A small masked spectrogram model, trained from scratch: 78125 training examples.
Rows from block 4, named by matrix and row number. Rows with one number belong to one channel. Each number is 128 + 32 x the weight over its row's rms, rounded and kept within 0 to 255. All counts start at 0. After the name is the row's rms in percent of the matrix's.
# convs0: first 3x3 conv (model.blocks.4.convs.0.weight, 288x160x3x3), inputs 26-38, a 3x3 kernel for each
# convs1: second 3x3 conv (model.blocks.4.convs.1.weight, 288x288x3x3, transposed), outputs 26-38, a 3x3 kernel for each
convs0.175 086 [110 177 106 151  92 123 121 207 146  93 168 133 174 173  77  93 131 126  79 156 170 123 161  91 153  87 142 119 125 107 111 177 108  82 148  87 151 137 103  90 157  96  97 146 137 169  83 123 125  96 113  89 192 124 120 143 155  75 195 159 119 159 106 157 169 127 149 174  73 168 155 134  73 164 130 150  98 148 128  59 145 102  91 133 124  82 128 112 158 135 117 107 102 108  61 186  97 107 136 127 192 174 181 163 121 151  94 119  86 183 161 165 129 107 145 131 132]
convs1.175 082 [118 103 111 227  77  43  50 167 177 117  79  79 179 114 199 105 117 102 149 144 179  77  70 152 129 171  33 117  67 112 103  88 109 113 167 115  89 137  98 107 143 132 149 135  95 155  71 200 171  86 138  67 160  54 134  96 117 152  82 123  94 115 100  95 144 148  94 136 119 134 141 113 120 143  98 154 120 110 106 116 111 145  86 124 124 109 149  79 186 168  87  92 116 118  82  67  76 133 139  81  69 147 162 177 100 134 142 124 118 139 143  93 157 160 128 104 147]
convs0.176 096 [107 145 108 110 133  86 103 178  94 131 120 167 127 126 108 121 112 119 117 177 101 131  85 161 149 134 135 168 144 133  87 117 110 123 135  90 108 143 100 103 106 159 152 150  85 109 183  91  91 144 102  93  85 159 149 129  66 123 140 177 109  95 150 145  98 213 118 127 165  69  81 138 108  67 138 146 129  57 126 131 145 137 185 115 180 190 115 108  91 156 148 146 105 175 136 131 148  68 133  97 153 132  92 114 105 149 154 107 147 138 137 111 128 110 147 166 166]
convs1.176 095 [144  86  57 120  99 169  75 140 143 157 146 144 127 103 122 131 112 123  98 161 118  85 143  94 113 125 214 118 181  90  88 107 127 124 128 126 126 120 112 118 102 158 126 120 142 111  94 128 206 134 143 118 111 173  78 107 121 133 168 132 163 121 141  84 120 139 119  78 150 108 149 124 174 135 135 128 108 124  60 144  66 117 109 128 113 121 185 133  93 141 170 101 102  64 129  87 131 123 149 172 162 127  76  98 122 100 153  94 137 111 122 127  96 118 150 134 135]
convs0.177 096 [103  46 135  89 142  83  73  92 119 187 106 118 103 118 137 100 155  90 129 155  92 118  31 117 115  79  79 152 135 104 170 175  81 166 135 117  40 178 136  99 142 163 150  93 138 127 130 128 141 164 117  56 118 149 148 166 100 124 158 154 114 186  79  81 142 184 129 130 181  92 118 151 140 138 155  95 155  97 129 131 127 121 116 172 135 146 134 138  56 140 139 134  77 162 158  53 155 112  76 101 105 102 104 137 152 126  95 111 133 114 136 149  80 131 152 126 124]
convs1.177 097 [101 156 123 143 132 124  92 122  84 140 106  84 109 121  93 128  89 154 136  83 147 158 136 207  91  98 150 124 177 137 130 110 138 107 173 108  97 137 142 152 131 159 113 140 132 114  99 193  78 122 103 169  97 102  89 109 147  88 105  99 179 118  93 200  93 184 128  79 194 125 113 130  98 127 158 167 139 124 102 119 117 121 165 143 145 109 148 112 121 112 130  45 215 123  66 155  93 139 143 108 136  70 124  79 106 164  96 132 123  91 144 100  66 159 155 147  82]
convs0.178 096 [141 107 101 111 160 103 124 173 128 170 112  93 100 126 138 169 124 116 122 170 114 187 147 150 123 122 136 165 138 154 123 140  92 107 161 127 116 121 113 147  95  84 119 113 124 142 154 150 126 130 131 191 101  63 162 147 163 105 148 134  93 142 128 148 196 158 109 150 168 135 144 159 120  70 177  97 179 103  99 145 133 116 107  85 108 126 159 143 126 148 146 135 139 107 211 145 135 137 101 121 111  89 181 135 141 169 166 172 184 181 139 161 170 123 138 126 155]
convs1.178 096 [108 103 125 146 105 134 130  89 118  89 111 117 144  89 144 135 123  57  93 109 183  98 115 115 186 121  58 118 207 134 120 153 120 104 147 113 153  32 136 125 149 106  72 158 131 221 141 110 147 125  84 121 162 120 114 130 125 159 108 140 123 135 156 143 146 134 145  54 138 165  58  69 183 139 106 103 130  91 162  63 167 143 134 125 173 160 108 111 176 119  97  84  65 120  79  52 118 102 166 117  96 107 104  57 101  59  99 104 122 136 160 158 115 148  94  78 149]
convs0.179 099 [136 124 114  67 153 152  94 168 110 107 128 134  40 103  79 128  59 124 157 157 138  63  63 147 154 127 160  98 159 124 127 162 131 111 157 132 154  82 111  97 139  66  88 147 102 106 154 116 149 195 107 166 147 139 131 162 102  96 192 142 153 153 108 116 140 173 107 151 138 134 148  68 114 107  64  49 111 151 122 128 136 138  94 142 118  88 179 101 180 102  97  63 138 181 104 140 124 226 169 126 114 131 127 148 118 117 116 170 123 121 130  77 152 178 107 139 181]
convs1.179 093 [127  83 176 111  10  52 175 108 128 127 155 145 142 117  98 169 172 131 125 111  92  67 186  99 111 110 168 109 144 120  96 145 118 169  89 124 103  95 134  96 162 120 117 123 164 105 104 174 146 112 176 133 157  99  79 148 102 104 126  99  67 147 162  99 156 149 145 137 177 150 155 164  88 128 115  78  78 161  98 184 148 117 164 130 137 161 110 132 122 152 175 168 148 118 145 117  91 106 254 122 138 109  89 155 146 171 210 117 151  97 134 134  91 106 180  91 113]
convs0.180 102 [ 63 111 126 128 144 109 137 134 146 131 154 133  75 106 137  55 187 104 111 116 106  85 142 122 150 105 132 141  95 177 148 165 156 153  58 126 137 122  86  86 184 149 128 128 102 116 153  66 130  87 171 106 113 148  91  84 129 100 122 173  92 147  91 170 147 134 100 138 146  68 163 167 162 161  97 102 139  60 102 113 129 187 158 142 128 142 117 129  84  86 157 101 135  99 113 165 119 104 159 110 104  89 145  96 116 100 107 132 134 137 122 124 107  83 133 154 123]
convs1.180 095 [126  90 186  92 152 161 171 147  25 103  89 167 110 123  85 145 138  93 110 114  32  94 156  96 138 167 156 107 142 115 102 159 143 146  99 128 120 153 152  82 118 193  94 160 149 141  96  78 104 100 186 175 121  92 123 108 178 164 123 154 134 202 157 138 152  31  59 210 141 163  43  84  91 168 130 168 168 108 102  62 206 125 124 134 115 132 120 132 150 120 133  63  58 131 147  64 113  98 149 183 146 162 175  72 118  92 140 112 111  71 106 105 121 153 180  67 157]
convs0.181 117 [ 63 164 142  69 157 138 127 125 107  95 101 156 127 159 152 107 162 152 130 113 126 112  74 133  62 149 138 109  84 129 161 136 112 128 146 141 116 121 120 117 113 189 171 119 108 104 187 171 110 130 136 128 153 152 143 137  85 134 110 131  85 204 141  94 157 112 113 102 146  47 149  85 143 170 121 134 113 134 187 158 101 136 126 130 112 152 123 119  80 103 166 117 164 133 139 166 107 148 172 121 102 129 200 143 141 147 140  67 134 109 126 156 118 125 155 145 120]
convs1.181 118 [ 90 109 102 167 116  65  78  84 100 155  71 152 201  89 118 104  63 109 140  38  72 100 154 137 135 109 157 146  99 158 111  98 129 144 166 140 141 181 115 120 156 162 112 157 193 151 101 143 155 124 190  84  99 102 134 129 133 121 143 117 122 107 128 113 159  84 116 181 157 167  94 148 156  96 127 134 104 166 110 148 196  59 108 128 132  96 123 160 174 130 141 102 129 116 149 125  91 149  98 148 165 180 110 139 132 136  74 114 105 144 104 134 120 155 113  97 115]
convs0.182 111 [108  97 127 102  91 129  41 103 124 100 144 129 126 131 117 134 140 129 106 132  99 119  47 119 125 196 116 115  95  81 121 111 141 159  93 151 191 167  97 163 102 126 113  85 134 156 113 131 117 174 177 100 136 180 108 125 169 115 114 107 107 162 127 152 115  91 141 122 101  93 121 132 138 178 131 114 132 135 117 123 135 103 148 145 103 116 133  96 108 122 113 142 104 116 124 137 195 186 143 212 150 136 157 154 170  98 144  33 123 116 110 115  74 132 169 128 134]
convs1.182 117 [159 136 142 112 101 110  91 133 121 152 108 112 104  70 128  94 204 172 215 116 128 133 189 121 111 103  56 110 142 119 153 186 145 143  81 127  72 102  82 143  82  92  70 185 135 142 136 132 118 107  97 115 161 155 179 113 116 118 161 119 154 111 163 127  93 157 148 110 138 122 109 131 132 128 155 168  47 111 130 157 141 161 112  97  72 134 128 158 157 125 106 179 130  82 165 149 164  21  55 115 130 115 117  91 147 127  99 101 206 176 139  99 119 113 140 145 161]
convs0.183 096 [124 114  80 145  90 112 129 101 116 112 126 137  90 101 119 112 161 143 140 139 122  72 108 125 122 121 101  93 146 137 153 141 125 103  97 131 124 128 155 100 148 110  68 126 112 156 160  77 119 124 152  53 124 160 121 168 105 157 115 137 109 165 167 183  78 137 144 135 151 131  53 134  90 109  92 111 115  88 134 137 138 173 108  74 142  50  98 122  72 172 107 160 152 123  97  79 108 147 121 116 131 107 130 145 102 134  43 102  88 131 141  92 147  89 116 143 122]
convs1.183 099 [139 121 134 203 154 183 145 141 186 123  86 144 114  90  61 111 158 162 111 123  33 144  36 209 192 143 159 111 130 133 180 131 138 124  74  99  94 131  95 170 135  86 107 147 133  96 154 103 146 102 144 196 123 143 179 109 117 102 120  88 135 192 100  86  98 102 124  43 159  81 127  70  93 124  94 129  49  90  96 170 135 132 134 142 108 138 122 120 179  83 170  77 110 129  95  67  89 135  97  85 101 118 137 116 164 126 101  85 163 114 151 155  88 129 108  92  99]
convs0.184 108 [ 92 111 121 139 120 102 119 119 126 129  99 143 110 108 179 153 114 158 164 105 172 116 143 143 114 158 132 107  72 166 151 107 121 150 123 151 147 131 116 124 149 106 159  78 138 172 108  67 129 110 129  81 109 104 144 131  90 119 121 122  99 149 151  98 107 179 145 120 172 147 120 122 115 130 115  98 100 137 108 173 147 139 160  97 194 146 140 155 142  57 105  92 155  78 139 147  98  98 121  64  85 161 125 131 161  91  71 122 129  88 197 101 136 169 106 128 137]
convs1.184 112 [112  90  85 168  94  93 121  56 150 102  72 122 145  89 134 184 153 130 136  88 210 103 162 144  97  71 141 185 128 159 118  81 169  89  94 163 126  71 122 105 118 110  85 123 136 101 127 109  97 151 138  91  79 208  69  62  94 140 128 145 109 157  82 140 113 210  82 161  97 181  62 139  93  92 174 118 121  67 163 142 124 138  56 127 155 121 100 139 159  48 113 244 143 161 197 108 177 113 105 120 160 111  94  78 179 136 133  97  89  89 150  69 133 144  95 137 159]
convs0.185 102 [130  99 170 143 101 122  83 101 152 147 162 152 195 108 130 183 110 164 120 104 156 111 115 128 125  61 145 133 184 137 124 134 141 127 174 133 102 199  73 132 101  84 169 110  81  90  28 136 109 154 129 136 155 121 126 125 158 133 127  99 101 135 145 143  67 117 177 115  84 182 108  71 141  89 123  73 100 135 118 150 117  82 105 160 164 138 132 103 120 124 134 162 126  95 176 128 148 105 147 179 143 175 108 138  86  90 115 165 202 161 129 151 107 125 143 164 175]
convs1.185 109 [ 58  87 151 152 150 101  89 127 131 107 108 108 172 124 132 158 111  80  71  82 115 207 116 108 118 114 112 101 106 128 111 139 102  75 124 149 152 173 124 141 153 155  67  98 152 128 126 110 109 192 119 126  58  93 129 135  85 131  90 142 125 154 111 113  76 137 102 197 108 115  76 165  94 113 122 143 178 128 140 138  49 113 125 109 180 133 163 132 126 168  21   9  87 141 128 143 172  55  75  85 120 121 151 144 112  79  99  94  56  61 109 156 123 170 152 103  79]
convs0.186 097 [149  88 146 142 101 114 142 118 140 128 103 162 124 140 138 107 125 142 116 168  89 144  85 157 162 170 109 151 131 199 171 164 147 101 104 136 122  93 146 188  67 109 109 148 114  88 122 143 221 144  91 135 141 122 104 129 116 111  85 119 121 127 126  64  67 127  84 115 134  88 130 193 114 137 129 204 192 100 127 160 111 130 120 143 137 137 163  88 102 139 125 106 154 125  90  81 192 176 124 139 128 103 147 147  66 151 160  63 139 157 106 126 155 107 146 166 108]
convs1.186 102 [119 149 149 113 112 106 117 100 100  84  99 135 153 131 120 113 178 123 228  64  71  99 114  59 163  57  21 164 120 144 118 131 133 172 116 134 145 135  74  75 137 130  64 132 122 144 158 135  73 134 144 163  87 145 129  79 111  98 130  73 143 105  42 174 108 107 101 131 142 137 150 130  54 133 121 101  94 151  85 162 161 107 157 116 156 118  97 107 136 131 119 104 102 126 109 153  71 125 191 131 134  89 109 140 193 125 190 136 121  92  99 126 113 100  84 130 118]
convs0.187 107 [137 133 119  94 113 149 188 103 131 128 119 111 158  94 148  56 109 133 169 168 139 104 128  94 132 103 107 120 143  87 161 189  70 146 120 130  92 126 138 114  80 128 161 131 112 144 114 120  79 117 165 190 104 132 144 171 118 118  98 122 122 150 106 194 102 105 116 174 157  72 132  96 162 141 124 124 159 161 112 137 158  93 112 125  65 146  95 165 104  92 132 122  58 193 190  50 149 168  97 154 145 103 103 126 105 120  96 182 132 141  74  75 122 101  87 156 148]
convs1.187 101 [118 100  79 193 185 112 171 146  82  96 132 114 198 118  23 166 142  92 170 107  80 108 136 135 151 138  52 103 136 137 143 127  93 138 111 109 140 124 130 146 103 161  96 156 145 153 139  56 136 152  42 105  91 134 108 126 145 147 136 140 133 139 143 144 114  70 168 146  62  71 176 108 128 193 133 126 101 178 117  75 172 115 141 118  96 150 163 126 144 124 137 115 160 112 106 136 142  65 111 145 144  77 119 126 100 124 100 149 167 106  95 107 141 130 131 131 128]
convs0.188 115 [167  97 170 110 115 137 102 143 141 132 152 153 162 127 111 117 122 104  93 145  75 116 116 137  80 144 107 145 151 113 110 149  89  85 156 139 135  82 106 108  80  85 166  77  90 130  64 132 115  86 107 138 134 143 147 220 103 168 147 169 166  90 145  99  67 107 150  86 104 171  86 103 123 166 123 149 112 139 135 159 140  64 123 143 126  82 112 116 131  90 111 105 114 126 115 138 139 119 116 147 132 106 126 141 106 170 151 140 134  99 110 121 166 116 145 238  67]
convs1.188 104 [147 152  87 130 138 132  95 120 128 139  78  98 128 107 144 129 120  78  97 167 156  87 160 161 141  79 145 170 171  92 156 114 116 127 156 100 108 100 104 120 116 149  74 166  91  88 167 148 114  52 153 130 126  82 193  92 133 132 133 103 100 205 125 119 155  84 110 158 106 129 170 157  86 164 108 199 183 149 187  90 146 162 120 106 137 132 118 124 120 139  98 127 139 189   0 115 140  70 145 188 160 144 125 170 124  91 128 110 114 127 116 116  60 125 107  63 118]
convs0.189 107 [163  93 113 109  87  80 107 147 100 109 165  89 102  77 110  40 113 142 110  85 105 100 160 127 153 128 120 147 107  94 127  99 140 128 135 113 166 143 149 125 139 117 129 138 132 136 120 121 106 131 128 146 158 127 109 196 156 100 116 131 128 133 140 110 168 120 103 148 103 156 111 112 115 150  86  81 117 156 114  97 153 132 136 110 120  78 153 133  23 159 159  54 127 114 133 110  99 116 201 113 171 169 154 165 135 152  52 144  93  95 116  92 121 181 172 139 128]
convs1.189 112 [193 205 165 137 144 129 114  65 129 137 165 113 116  83 115 159  90 158  93 170  83  79 114  95  79  61 255 103 155 107 116 147 121 184  80 141 154 177 152 160 128  93 114 165 141 188 147 110 178 187 142 159 124 103 110 160 106 140  75 118 127 113 148 114 123 103 121 149 129 128 113  85  97 131 145 156 141 154 100 182 138  90 152 132 153  87 123 155 131 130 121  89 191 160 148  60  78 174 149  84 152 119 204 116 110 112  61 160 139 125 110 140 143 167 136 147 111]
convs0.190 105 [ 92 168  84 125 130 127 140 108 120 140  98 150 122 136 144 130 141  79  85 138  83 108 158 112 115 103 124 123 117 104 150 105 107 135 106 123 124 124 144 137  81 111 121 128 138  96 166  76 125 177 180 140 100 132 122 160 106 100 109 107 104 139 175 188 182 136 103 122 182  95 129 159 140  94 155 149  66  94 129 123 128 169 144 136 142 152 115 157 185 150 185 135 102 140 117 133 128  73 139 138 159 140  92 148  88 161 130  80 106 167  88 117 173 176 159  65  65]
convs1.190 098 [116 141 126 155 133 113  56 140 158 113 169 102  74  98 152 191 184 255 100 188  89 131 114  87 161 143 154 135 129  92 150 136 179 164  72 163 125  87  75 103 156 134 113 107 118 124  89 104 115  81 142 136 109 162 144 102 120 144 101 150 147 147 103  78 110 129 159 130 149 131 109 133 119 166 103 113 117  80 121 157 103  97 112 145 122 103 111  91 114  94 136 151 124 142 120 153  99 152  96  99 135 125 133 116 171 222 220 154 149 125  97 156 141 122  50 178 131]
convs0.191 106 [123  98 157 101 137 115  99 134 148 115 149 142 138 129 105 173 164 127 103 120 123 102 146 149 140 157 168 141 109 149 119 141 120 105 116 120  81 136  69  72 146 154 164 128  54 158 119 181 158 131 193 165 140 164 109 129 138 121  71 115 108  80 132 116  68  29 135 144 112 127 117 112 144 174 148 154 112 114 173 120 148 101  87 140 149  54 113 149 100 114 145 136 107 130 133  71 153 157 130 113 125 115 153 184 128 159 120 125 191 146  66  99 139 115 136 148 128]
convs1.191 103 [144 136 182 124 151 173 120 146 106 159 111 224 129 152 182 152 129 133 130 131  64 151 159  98  62 156 238 152 116 132 133 111 145 102 112 105 131 103 220 155 119 140 108 126 118 148 130 169 131 114 123 109 133 165 102 106 175 131 126 160 130 146 154 104  78 146 139 143  96 146 138 148 113  83 142 118 141 125 115 145 158 104 105 132 122 121 115 112 125 111 101 116 132 134 135 176  98  92  74 146 106 142  73 112  94 140 115  82 138 121 179 130 111 140 119 142 135]
convs0.192 102 [113 109 116 138 112  98 100  54 134 128 148  90  88  83 109 132 126 119  66 149 140 159 179 155 166 107 135 134  76 127 149 121 143 206 157 162  93 136  97 115 108 110 170 103 135 100 122 129 166 129 150  96  97 110 125 236 166 108 128 170 100  86  91 128 112 127 131 137 146 114 109 118 163 102 156 129 124 127  91 113 152 136 102 119 154 138 137 112 143 172 138  93 138 121 107 167 159 122  89  92  75 154 136 131 148 143 148 120 128 145  66  96 139 124 149 138  89]
convs1.192 100 [159 147 174 129 163 155 192 163 104 111 218 124 152 136 156 153 186  90 136 110 144 153 116 186 122 142 154 156 153 158 146 124  88 139 149  61  47  94 121 113 119 122 141 144 116 152 151 100 169 164 110 113 170 105 138 156  47 116 118 106 151 170 140 143 133 142 174  93 110 109  91 103 132 132  93  82  84 188 106  90 171 134 147 110  98 152 114 131 134 174 218 107 142   3 122  52  99 178  53 154 159 116 125 139  62 152  77 157 128 162 131 104 188 178  93 170 134]
convs0.193 087 [128  89  57  86  96 131 139 110 140 172 118  99  97 108 160 129 182 107 124  49 107  86 172 155  86 148 122  72 151 119 124 122 111 181 163  90 154 114 125 154 113 164 132 128  64 191 182 127 166 134  99 162  85  74 132 152 138 125 169 132 104 126 120  67 201 112  51 156 156  85 155 128 143 173 100 155 154  75 136 115 133 106 129 173 149 174 126 195 123  78 132 178 206 104 131 141 125  99 124 166 114 158 122  75 127 142 114  60 142  57  97 156 102 178 155 129 134]
convs1.193 092 [ 80  75 161 138 139 103  89  89 111 123 121 123 101 140  74 198  74 134  92 113  61  98 147 182 125 153 124 120 176 129 133 121  83 162  63 121 117 171 108 108 126 157 118  89 119 164 128 129  82 133 114 116 111 119  86 169 119 118 128 178 128 116 153 160 131 142 115 162 146 131  30  97  97 162  99 134 211 161 113  78 186 132 117  92 115 125 154 136 100 161 168 123 149  74  91 116 127 120 105 158 123 127 123 118 148 111 175 116  66 121 169 139  74 116 139  42 140]
convs0.194 108 [136 154 150  79 140 118 142 113 119  67 101 104  71 168 139 111  77 158 177  69 121 124 132 100 171  92 119 105 128  87 158 113 161 128 143  90 155 171 136 108 141 147 119 120 148 135 185 192  93 127  93  88  72 137 173  93  93 128 109 155 125 102 154 156 143 127 153  59  59 128 105 105  85 111 190  46  73 110 137  98 109 146 127 172 110 140  77 160  79 104 139 110 150 111 132  99 120 166 192 245 213 193 139 167  87 102 134 121 109 116 151 102 118 121  84 131 169]
convs1.194 121 [145 106 152 137 145 185 153  86 106 138 132 108 128 159 201 137 110 151  87 160 204 183 138  73 185  91 151 118 115 111 131  64 131 131 151 114  97  58 152 116 116  90 127 161  91 102 126 127 110 157 107 149 173 146  97 126 210 120 162 110 138 134 132 138 163 219 134  94 106 162 137 113 125 210 113 174 181 149 116 171 171 124 133 111 152 119 130 151 118  77  90  59 174 215 211  81 155 171 138  79 100  84 152 106 139 103 145 142 158 108 140 198 130 153  87 109 117]
convs0.195 093 [138  67 108 106  70 114 152 140 127 156 154 154 124 128 136  79  84  89  94 123 117  41  83 130 151  92  86 169 140 142 141 138 175 160 128 132 125  93  85 114 122 141 150 182 166  89 111 136 118 147 153 110 128 149 176 137  63 108 138 115 101 115 162 128 108 161 114  87  97  75 123 168 146  92 119  69 125 187 112  59 164  80 149 103 156 140 136  86 139 127 135 150 140 131 166  89 104  98 125  78 120 111 159 114 150 204 131  98  99  82  78 104 104 143 149 148 139]
convs1.195 094 [ 94 206 177  80 128 243 176 174  94  75 139 112  93 143 157 142 158 161 157  39 150 107 124 101 161 163 148 158 159 150 146 223 142 114 152 128 110 119  95 103 149  99  99 133  98 143 159  66 151 161 143 171 127 106  65 100 115 112  87 135  98 110 172 125 139 161  91 118 176  91 110 146  90  67 146 177  55  67 101 104 145 124 134  83 112 160 156 121 148 110 176 125 188 156 167  58  78 100 146 144 166  75 124 152 133 156 156 177 140  99 140 118  81 108 152 130 139]
convs0.196 093 [118 112 119 133  74  77 145 141 156  92 187 130 113 114 124 124 200 107 120 103 118 155  95 166 124 133  75 149 133 150 147 135 153 126 179 103 144 138 152 139  94 148  54 114 118 146 167 101 103 124  73 137 141 102 153 153 112 137 127 176  84 173 134 120 128 108 174 154 168 143 144  96 126 163 146 131 190 116 147 145 141  99  96  32  75  55 100  89 120 125 128  79  97 133 181 101 115 138 103 124 156 119 146 160 131  93  59 131 117 162 132 136 169 166 172 147  61]
convs1.196 094 [ 78  60 167 150  95  94 192 153  91 157 130 122 106 143  63  96  98 111 174 111  78 153 103 107 100  67 207 174  91  93 103  82 120 159 116 122 180 161 126 139 118 114 123 141  74  97 125 137 130 107  91 139  73  98 104 113 155 113 104 121 164 119 178 113 129 137  60 132 136 178 161  87 164 125 125 107 132 113 142  91  72 137 151 133 169 133 174 164 117 137 137 227  80 102  90  91  69  68  82 198  79 143  47 107 141 104 154 131 132  61 136 189  88 103  89 118 146]
convs0.197 112 [108 106  89 115 125 110 112 117 127 154  93 114 107 152 123  99 170 162  55  84 135 103 128  91  90  82 117  93 143 182 124 132 103 142 125 163 121 113 166 160 140 143 126 128 144 107 119 109 118 147 147 124 103  84 120 121 122 109 120 142 126 143 113 160 163 145 112 107  81 115 100 139  91 131 115 136 145 105 153 113  92 175 120 123 135 139 127 130 142 114 134 162 112 164 119  78 128 143 115  70  32  77  62 163 217 176 194 141 108 148 129  93 117  99  98 167 130]
convs1.197 114 [ 99 145 140 102 106 129  86 120 100 104 112  72  76 110 147 117 167 124 139 179 115 129 130  52 142  60 117 171 110 131  81 111 139 123 163 139 118  66 134  85 139  99 168 122 136 166 216 121  93 158  91 163 160 106  89 101 153 160 113 111 120 100  87 106  74  48 115 127 179 139 161 228 102  94  86 163 136 143 123  69 158 121 148 151  95 159 147  76 164 122  75  50 115 126 137 174  60 127 144 180 193 171  87 144 135 114 130 146  42 159 167 112 139 154 137  77 128]
convs0.198 109 [142 130 151 136  82 121 186  87  65 124 149  93  98  83 132 103 101 122  73 142  84 105  86 114  77 126 189 105 132  94 147 128 161 123 131 103 155 137 125 126 133 143 141 101 130 146 141 127 213  68  66 119  87 113 144 115 105  90 123  94 141 152 161  98 108 130 145 176 168 101 168 190 133  61  98 106 114 108 107 120 107  90  86 156  94 154 126  87 144 158 106 149 127 114 121 174 133 144  96 201 142 110 159  67  94 111  82  75 108 128 140 189 120 186 168 103 144]
convs1.198 106 [101 190  99  92 171 114 123  88 107  79 155 101  98 102 189  99 124 126 110  62 119  97 124 141  75 124 104 163 121 159 152 162 127 148 142 100  88 182 102 116  90 137 116  89 167 136 149 104 196 104 123 128 175 104 116 171  77 147  80  78 117 121 156 127 179  90 139 140  77 148 203 157  49 151 115  78 129 152 181 215  89 146 114 150 136  57 123 163 143 156 125 137 147  79 157 109 132 142 116 154 102  72  55 163 111 170  87 118  89  72  91 149 147 145 186  71 174]
convs0.199 088 [124 183 126 173 182 118 125 144 108 180 112 153 158 114 121 162 150 135  83  80 124 139 180 168 131 170 104 122 142 156 117 153 182  86  95 118 134 149 170 127 154 106  52 108 111 151 121 122 140 156  67 114  90  95 122 106 168 174 126 140 166  81  88  56 118 140  96  88 160 206  99  93  68  80  87 115 103  98 185 106 112 124 119 112 112 115 168 103 157 117 110  96 117 173 215 157 143 190 129 161 137 121 115  86 183 109 162 132 128 128 121 103 139 103 109 120  73]
convs1.199 091 [123 103  78 169 179 124  94 195 165 121 168 116  92 105  30 170 184 120 172 124 192 137 111 112 110 144  64 128 104 139 132 145 160 152 161  95 162 162 149  80 137  91 138 151 152  96 119  80 146 140 112 111 155 114 125 150  85  81 159 104 122 171 143 103  98  94 197 158 116 100 159  58 124 162  66 113  92 101 168  47 122 106 168 150  90  90  91 137 116  79 169 148 156  91 107 149 162  39 176 146 124 136 149 113 165  73 130 160 177 170 138  88 125 101 132 141 129]
convs0.200 078 [ 69  81 129 145 100 108 120 133 131 113 114 205 136 122 118 178  95 113 203 133  83 107  86 117 159 118  52  87 130 129 149 123  87 137 165 121 201  82  91  55 184 149 119 116 144 116 177 153 121 155  80  68 136 109  83 116 109 136 115 174 145  93 105 171  94  90 146 160 150 109  93 186  83 124  99 130 118 119  64  88  93 103  73 154 143 129 134 100 130 104  88 128 120 193 181 163 102 124 150 118 103  95 101 120 124  86  95 123 175 155 125 143  71 140  59 178 136]
convs1.200 077 [122 111 136 102  81 164 101 114  99 155 125 185  93 107 110  92 131  73 101  83 139 106 175 134  90 153 148  78 130 193 157 123 116 132 140 122 127 180 135 189 160 170  50  86 135  88 146  58  97 120 170  88 136 102 142  61 130 140 105 153 132 147 120 144 148 105  97 105 123 140 100 113  65 119 134 128 156 154 103 110 124 204 216 132 123 148 145 161 119 129 112 122 189 131 158 106 111  62 134 137 121  93 112 110 139  73 153 130  84 135 168 124 168 137 153 112 137]
convs0.201 105 [131 132 145  81 142 173 136 124 142  73 210 158 153 102 155 146  85 144 177 115  81 116 104 120 114 140 143 156 134 109 141 127  82 144 133 102 162 146 110 117 139 164 101 142 171 131 134 103 114 134 128  94 127 130  89 147 135 129 185 136  63 162 125  28 164 148  77 101 103  63 103 137 122 118 136 116 145 151 169  84 115 105 127 146 153 131 155 127 232 117 127 116 130 134 148 130 130 142 128  96 101 119 152 123 184 169  92 142 180 164 156 129 143 191 115 109 143]
convs1.201 102 [ 95 138 141 136 174 106 100 122 149 146 152  81 147  89  84 129  71 161 178 139  25 134  71 104 125  92 107 158 117  83 129 127 146  98 144 154 106 179 114  93  90 128 165 108 126 104 151 185 144 127 195 136  89 112 127 148 115 122 132 102 172 181 102  93 180 122 104 138 170 142 163  59  60 192  83 160 106 170 166 164 131 148 148 158 153 133 100 164  94 131 203 109  84  98  56 162  91 144 169  72  86 175  78 151 174 181 154 140  94 133 119 129 130  93 186 127 160]
convs0.202 111 [ 57 117 114 153  93 119 100 132  67 156 118 110 117 104 135 129 110  93 120  72 145 134 143 135 133 130 113 156 121 116 176 116 131 159 123 101 121 138 185 130  96 101  90 151 139 135 147 148 136 149 116 153 143 147 171  94 143 110 115  90 167  73 129  76  99 172  51 183 102 124 142 105 176 163 151 120  99 175 133 105 156 152 140 143 103 127 134  59 154 127  85 105 115 123 102 126 174 164 114 238 104 155 131 127 158 108  65 165 101 129 100 118 111 131 192 122 117]
convs1.202 116 [ 85  91 150 198  93  77 121 102 103 120 101 129 147 134 121 165 103 137 171 182 154 195 138 105 137  88 211  77 152 179 104 163 131 118 147  90 160  74 126 132 158 107 128 167 168 146 100 124  70 113 157  51 207  66 170 179 111 141 178  95 177 128 150  87 143 118 127 167  92 136 104 144 170  86 130 173 165 118  60 243  32 131 147 105 143 123  97 141 144 116 105  90 126 118 144 110 107 231  76 109 120 125 182 125 141  92 119 154 100 191 115  83 222 137 108  95 135]
convs0.203 105 [154 148 140 119  54 189 164 113 106 101 146 183 125 118 148 115 127  92 132  91 182 114 105 135 136 132 145 127 144 165 113 164 124 202 110  67 126 142  65 159 122 101  86 134 116  85 111 181 106  75 148  61 128  80 149 164 140 163 168 139  98 135 101  61 112  94 155 122  56 198 125  96 127 182 129 111 124 124 116  95 122 156 155 144  79 142 123  56  84 148 121  86  99 138 123  94 135 108 104  93 158  82  28 117 136  92  67 127 119  66 100 127  41  72 132 141 141]
convs1.203 109 [118 190 168 144  84 156 122 153 178 124  49 109 165 167 159 154  97  78 130  44 214 119 115 188 109 140  65 163 117  99  96 120 104  96 132 157 128 107 160 121 138 136  89  97  83 138  85 105  97 151 152 126 182  92  78  57 153 121 131 130  50 121 119 102  74 124  89 123 124  95 115  93  92  95  85 102  97 122 123 104  59 107 166 113 133  65  96 132  93  90  82 188 125 168 101  67 133  64 124 161  75 102 156  80  79 139 158 128 130  63 147 108 175 156  91 165 142]
convs0.204 121 [112  84 138 120  94 112 131  76 114  65 164 180 115  84 118 110 137 111 116 102 116 127  69  58 103 123 139 145 144 137  78 131 104 153 127 139 136 166 131 104 127 113 128  90 183 142 157 140  98 129 145 133  79 171 150 135 139 154 149  98 105 112 125 141 169 128 155 100 108  89 134 120 142 154 134 148 140 165 122 166 114 105 102 151 160 116 130 145 136 148 146 133 147 179 138 125 113  81 119 157  79  89 149 186 145 112 156 153 138 147 146 112 170 155 166 144 107]
convs1.204 122 [117 119 104 130 130 142  79 112 157 182  96  99  87 132 162 115 111  84 187 238 103 120 149  49 166 101 121 142  75 140 149 134 134 131 143 117 156 118  82 141 117  83 187 102  88 113 153 136 104  94  91 162  99 186  95 143 148 107 175  79 131  83 176  90 187 103 187 117  97 125 130  90 155 104 156 113 123 107 142 100  97 182 175  88 135 125 192 129 122  85 128 214 120 138 121 159 127 178 141 161 108 140 119  77 122 133 147  91 128 110  93 153 125 132 153 103 129]